A small image classifier, trained from scratch: batches of 64.
Rows from block 6, named by matrix and row number. Rows with one number belong to one neuron. Each number is 128 + 24 x the weight over its row's rms, rounded and kept within 0 to 255. All counts start at 0. Numbers have three digits each. After the name is the row's rms in percent of the matrix's.
# gate: MLP gate (model.blocks.6.mlp.gate.weight, 1024x512), inputs 0-73
# fc1: MLP up (model.blocks.6.mlp.fc1.weight, 1024x512), inputs 0-73
# fc2: MLP down (model.blocks.6.mlp.fc2.weight, 512x1024, transposed), outputs 0-73
gate.53 091:131122094151135140103161144125133076132120114119127113136121135130141151152120103095133141125127167100135126164155096154089121138127111129114138112134132140094098170145098154099115107116070156083112137106118148087099152153
gate.54 098:135116125125086094106119089101128187102096094129098149147157171098150156122162124145103103101153101126178109093120140165129114174092105112147094106134121152166139112174126134104108124103143141156101095175146156154112156123
gate.55 083:137151164115131166097091095104157112158086079143128124106129150162130167110103156114114114149129091120111145162125093162116112102122111109118102087125148103128102104117151146099164142141152172116143126155143122142175095119
gate.56 099:130136113088119111110163178135062109111165096122120129108089114161118091110098141139120092151109139121172135124096124103125113111160148130105129106110103111120137123109142081125165128138131145117133111139139121144139162118
gate.57 107:125104144173170146127150121137156099154152142161129137133133120172166138140154176117077091115115134116115163128136106122113152131101144159168164135113137142088167131169166136097110117124178098108124079156102121121150130147
gate.58 096:096162150106116112112140116151112139123087091144160144111114113132106109089093095164157174153076184154144118119174114077162113141126134088081141157111118133070121106095122161157097111177133153133134152132124107118149094141
gate.59 088:124070160107163136099150145134169136134101156144157134132166116126116122128148123140103130107133120128058149119115128144176107100138142143177092128139125099147141102130169178121170138161124140133162117167168133140115165102
gate.60 089:135089104121146141139128116103111099129140148129120123091107163157118138146098127127167147134113146137186092127124130093148163158142103144125095131149125123135107164169158129148115169116074134108140142099149174164139118128
gate.61 087:146145118112090161147100153153162162165127166086146105143129143174139160147153126145090150158101145119133159159140089156104108162097109152124127121124109093146099128151137127115126128115103137163144119127129116172134104138
gate.62 091:131165118103128165143128164154115144116097136126133141140131149092123096124093159135147115116150142135101107106151131144147118144136162092130104144128145163134115127109105129151145145114160156106094099106144161104100148120
gate.63 091:166171118103107143130088149102159119135104077120090148114110164127091089144099129133163132149121130118098116154143112153142160098108111120098149105123097137092120086115151103114119102104107146123174097140168120109155139155
gate.64 084:149146126109121104117135132109098144129089134150127134128146101086156145144147110112163102122126109160145156128128133078103141143161096144113117130147118101157115091091150108173160138144136115098157130134133153156138149154
gate.65 092:137140163131071152108104117163131122125102081167156131152122147110162169091117109121166095161117103154166085136092095168156079155170130146179149122143141121169143104159172108116113158129090129146111148111101123146160119116
gate.66 093:148105159082140134120112089172094121121101172106080138125103161135169146165130104075094146130110138134083146148148123110136146146139144105122130107144129156183089126114140133130087142150100140148131162171142131132137138138
gate.67 107:132133109156123147098151140111111145101138124105138109140118169121161160126159143115110154125095143125070131085099176098101167144153079150103097129114102139100107098119113130155110126118121165125164100121129190128120135110
gate.68 087:106135126126162151131134092105130103124135129102136139133114178136136123109176129127122134099084132105064102139123119082159141110154138094125103146128114091119123140116124094132163106120105158140136142152144143156101104135
gate.69 084:087140109106105134148129164099105170103098154176139148109114140110126112132135133140145142117125088165103122139140176102104152132130097157110154143090162152106106125151091108149129151118103126135139127126159118161153123160
gate.70 092:164128132124128146105146132081082106127145125128146082120095130183123115088115131118178085149103148119131099134137111146150125098142134140114111105113150103161157138145112155100102153102131130124137135091126133118139115132
gate.71 091:179100123113113149119118140128132132099152173107146158172145110153119075116135144120148137125157158145159163120150100087108121136146117144114173124128156133124103102121124151142139125133126159096115116159153133137156120111
gate.72 118:142114134131119164113146145140122123133140133109167157167107113132107132116102143134110151103126139119145128139120104119148112117156167118149102117115132122092153121161077141154136123150095119109158137157100154153156127102
gate.73 090:111102112115080102158178135141109104121087115116153147123103096095142149145134172126148096106125153116070148150167117103112144088141161145111093131096135116120125144092085158088103137154086115111139147149165091162097155116
gate.74 098:120121145080137146143144117114104156124146169132134109097160144074140120131168070125112087100180141173095128165144145163116125138135165113172126146107123128140088133088126179118104152152142142092135138150132129115165093090
gate.75 100:100133133111158146150120102160103166097160126102148102156170125140136144120139064115125120124103115135142168126119112085136130181115100091130152169132140145149119175151155107112131148168179132116118096142097109125163149123
gate.76 111:111122132126176102089092094127120100149147108131138133115126136113154119151090103134130085143136157124120097114154124117134086130085110177121158070146144085109128087114147125109125123105148147105156160129148123156137150135
gate.77 091:144118130105160170083145132146137162109089096179152152121128111118090149108152087148082132118153133120087153178123163093171113126108116104115167109097131119113125104139154162165113125098127154151117135103102088156089155113
gate.78 082:171087127150104149141127169122145116094153133091179107116155145143078145116101140099124158088123127100094109119117155111139118108123105120101137111151150144117136161102136137084123138160095120118151117129088133120157133117
gate.79 091:154129142151115183123144106131112159146082090136116136171154174160100108143120129136105151100103161113106079097155156122140142119117140103112138083110146138101111160129134134114175159128106091109135105087115069136111143095
fc1.53 087:143116074156124116101124121130151103153106166119133127150101177171144122168163131140131139091088103127087127147133114135111177099141139118160095101120142106121150100115089099122122127090113116135156156128119116147100119115
fc1.54 098:114136089141086142167160078137101150104124149153138161107155135120144108120113074087136153109102076104140087115127121108123160142115104147130096101136131165121097101118147114106143123150110095149076084130067140158145145158
fc1.55 083:154138139145101097111155107143124146119122126128123120115141148099134162080109153110140158124106130098107137153080161127124154129145119155119172150146089078137091132114128147094096080150153107103115141122124147117087103112
fc1.56 104:127150153104101140150167104152112142162123132094157140101165114128129144081119122086151143085179139170149151102146160121156141151195120151106103117114175141098161084116128182117168168112102124087168171119095113144103190108
fc1.57 107:107124129113115112137098107097130120082133155121146160116115092092104117138106165108125105073130161138101134110135138111106164135167087139111084114153156117133103205123154124140109106153126129143061101165147108115166116092
fc1.58 091:122147105119089097132116080116097117130120143091181173101100090093116139119114100116089123132104119154125120118105115127122101132133139148148129144101137130145122140089117147162146112150154085131131108114146108152172135128
fc1.59 089:165125114154088116161149151134092139144107117126169097148127138122149144084137129107093113165083115109148146141149110114117134175136134114144108118103143176111070088107089137130154127078167176136164113141157099129111160142
fc1.60 095:157117151124110116103115137120150095088153144141155096141108085147117122100129113136157168139134162124136098134139126141125180154187113137103102127140111118132084113143138159097126168114111155092121138086109131122143083138
fc1.61 087:138090118104143140139116152112149100126155140089159157156099150147141091112114113115120116161110144107104176130133115127093128096114132114158113115081153106105085166124107096104092167118144120098150100179107112150149084148
fc1.62 095:154128079090096111102155111138130093118102144152091168076136144128129129164138088111136122094142132115128136108171098144109107110130155157112123149129161120159113106140111096150147109143093125167117147144108094115156112123
fc1.63 091:134143125149109146153184145139124151091141156138093125112119144145137101130144174132088130122094134140061133120075138148140107094114117133094137112089146179130121126123156129142078144139176101142135183097158074163130110116
fc1.64 082:144126103134131159125155149074127161157133112160100170168154113132135124115130153107157125133135117111156135135105153156151131148100101109107161096135170172111121137154107113124153094152171097121134125159096121125164145129
fc1.65 089:088142137151085096127145116131131115119164138145093113157104105116113144125106174158172139146109095130169082152152111134164109114142137167155130116117122171125111152103109127148143163116125141107091135108110100103151112134
fc1.66 085:151126103132169086156154118118167106102137132126148129113145130169145128149155127159096118110140096145157142101159168135128109116135124112156113142154138118091129159116092119124144091100150148143108097114131140166110167107
fc1.67 100:129092151166154136108139127103115122123103099189145099156098163147132104104094101129155182104088150148084077119153077153131145156153126135134144105143115107106152123123112130133138143142118103156137136175059153106153149093
fc1.68 088:110077124163105164132094121117104168094105126123150164132108106140109125137129158102103109116107131151106107078133134116181149160143134179106148157104155095133130086145143129112112140158143161167135162113108103152166158079
fc1.69 083:128122155126099158096099138138154101080147128127117094142110120136154127104127141168147125157100124104135104079160106162158170120096154133101097092145159158144136122103130121124145117137122113131130092147093154133170149117
fc1.70 090:161137143083150130117147091138111110099135110140145157080140133177128114138149156164151137087126145106125136180136151137149105168151139142142107136096119139153134102154123128114162097102165090113112175152169106130101102133
fc1.71 093:157115123084135173123147138119141146114126131111111164131155126132115118109106111103104150153151115102126152167122106130100131109106090089103144119131118141106096094120111144119167106104111092086093092110170157144145133115
fc1.72 114:140113119094115139091152095132154134150132117124159172146120123140129110130155143127103110084133130117129149141120093106154164114159094091128112151142147132129141155134110154149152094149093069134125127154140131170147137139
fc1.73 087:117096113089124165113107099148092122134092102115116107106113140149145156097153142108154122094119144119118152136108104124161136103153129106140113165161118106128133093141075106110136115154111096155134188113160069127164123169
fc1.74 099:121126134129153172141128126152098137115091158069156198138126121163101137161127140088113120109100115145139105084170080133130140123116147145127150151131100109099123137169112079160174110132118085169139123110120105150115149147
fc1.75 104:165129145132133088119151133116130115166146140122110086097102107136091118137109097073148131143158115097111154129158148136115133122151148142126113109140131110115144128140096108118165120118121179161154164146145137099153095123
fc1.76 100:157147112136099120094144120135130141134156097154153129110137110100132129158123120166121122132110099140099116148115118135098170109138119142126141130127097122093126152089145093125109099128115156133129116118098112098120170101
fc1.77 088:166125125160129136094148148140153120154155093155155127122170161122144117152132120161089132114127141085158135112126102112140159126155110099133127108140161116157075094160092104108170128162135108142118111153087116155104136090
fc1.78 080:105120135101144121139088119169113124164151071106140131093143092094108145133168106146143161088123120098117113127105131149155160139161113139156108161124140134163126135171082096091137151105140109088151101174137148117120159163
fc1.79 084:098135180155121087122145151149093112158083085092132117148138141119107147110139160122109111118102121097127087103117096080150100142118089113151111120092082147100143077107106105127139097143132104158132098142149135130162160125
fc2.53 091:169103096081102110116100131175127145104091154107168133137204169120077130149137110143138116099109114121131128140153146116091129100123143127131146084095126142136129152115137174096151124164127103151148100119174129123120097103
fc2.54 084:162147178121106091106099132115161128093073155105156169136078131127110109115099122142152136131173139136149130063163141150083157073131105177175099139121125129168114103151121148125131101100178118103104138179093142152156134083
fc2.55 072:093106097118128176167126090111138098102166134128155135130109142089157100153114126152111116095123145131091132123135167098163094093108094093106149116128159092113147141085094168114127103165093109125121106147116149093166127118
fc2.56 101:170082163111123134120108115159123116132174161120111114161063122133131170151132106120083107136149128139134112157138104153143121154150166103126111156090138160148158156138110100123159168137139112144128142156098107105119155080
fc2.57 103:156134096161144161156139120141104138118123104132133150083077090169096102090139114099138097112129137142140167147181173147136111153118096090123117124149162119174128110153147107158115109107115102128143146119141141167116132106
fc2.58 084:131140163169100152124171116139107156165139124152092139150064106086115094122125118130147118091136124127086160152153158128130124121133169153106100179161155106120151163115130124103095175105134145174109163179145157123142112074
fc2.59 092:114117129125151160111129069116119109103124141131170080174088155135145101116153136112114085097119129121149106188142156104111115143091155134118134112143127160126107149167163104185101123136098109131121115157145148112107132118
fc2.60 082:168149144112113120125111123164147134130125110080150168125128144137094111099111091125124164121107105160164111098162157121111124135134108110139145165093132147115126136099136164126157132161169146112093106112161165151147150142
fc2.61 081:151130131129168091107155150177112138114154094130138126126148133115140096128125116162164124165092155092107146087087126077150109115143121094135111129158107161124164165120152112155174128122159128108138114162129100088126084141
fc2.62 098:114102127138143104111092120106127075145151084109120112124150110114152160147088127099174135130118183122108092090149108145133138113108132143124111137127099089158125157067114147107138127152117144159118118091124158162158144099
fc2.63 076:141112117087146133111132133143091071082138147159127126148126114127134121146088101188129159139128109138129142111121109110126095120121126156109136085109139158115135127091122111112140106107148089145108119085124118106119138098
fc2.64 078:102137132096116099114136136090091142135136143113191139157136132167130149131147150107148157140128132154147138162154166089106098116131179136108148105134169137134100118108104095116163120136147120099121114144096137143112172110
fc2.65 087:146102138130136096154164080137118162180112099155081153117105133128106139145147093097161104124092111089164161142155114116112120142123154098144140109100152109156108107150147152148122155169128131191159156152132141115121102155
fc2.66 081:110127132122161126165112106174078142150114096152151144106127172142146162127137128152120100110080111143115153128116115076115097141139169129107079109148106149108109118095164121102149102129130089119164104111118154139137146097
fc2.67 094:104148058106175138102156090150079144143107106122186162153179141114102141156154119112145110111098146098122114102122146088124138114157148175090118104145122168119140103112138171103135102135143121127117167127129113160109147109
fc2.68 078:142131121154136085123110139119097105117135105127107171143091106131151163151111158103135119163126115127127165110096120168129136114111138066161170102130120120135113152081135113134123122124103130165164123132119157124102167116
fc2.69 075:137101114128093168140090131144111110107104093114093162140108144136139144158167142176164112148149127103124122088096092152133148109151094119104101155152124133137119106159150159100100104162119100145087106108168159155123126126
fc2.70 089:122154144179154085114105106103070130116080180164138182164186130107122079145098144099126091109135147109151101082125121156143147140151118101093154087185096140148131116123130105108142109145118147138112125126141091079168145156
fc2.71 088:122109180121109080136187164133137194122153152135156143130159124144116178149166100117111085122169114117151095091145136099098142107147120112137141134100090170146106128163151122109104155129120103152099143101121104147145096110
fc2.72 134:103141173092141119125167149140114215121153158119162143132163109106142134104111141077124097114128121117176130039122168131137133151158126110149156122116141139144147102184142117147166109160121120128131156135125149112117134138
fc2.73 080:117114141144145159139149125095095160139134096149142140099160130119147110151128131122116119154142154131160104114115159100092076131082139103148091159153100119134129072117103185159160105170115141152160096101161123145147149117
fc2.74 100:122111099143133134107125147122175084146102120098146135105067106094131124119108152090165155094183107144110176165152165117116124111157078101125093105127151142128143112091113127113112110147148155115095148102111137132119156120
fc2.75 110:111155124145141094128092096101161158144137149152157141122105112136126085140099149131095116146165110151120107069117152141104086127133100140169119103148125168122123148106100110100124160136169121105097184094135172120162153082
fc2.76 113:156128140112148062104100100145136172127137137104115170132164111142111160137113105140188106148120096178133166027137095112125107161104146130116147155165156110123144172120123137146105132142102095117148076115124116125138129164
fc2.77 083:176107173095120095127096105145090151092112097138151115116181136132093110121090128100137135147088128091109157063116118153146124157170083110133160132130127090125142151148126135108110153100137102162138120116126136110128101158
fc2.78 072:128115138112106084138130119107088111118110152147134123095172143158112124142141088100126116146118162159113106136122091119143115096162091145121120172117110091138148138092140132117105115164148088100104155100168095165103087176
fc2.79 082:128111134136168024125096117114118189096155137152137135126174125108155147165145149102103156113122142116158152090128155122108088137106135151136137160139161075113160162165143166119150101128104122172136109143103125152092099106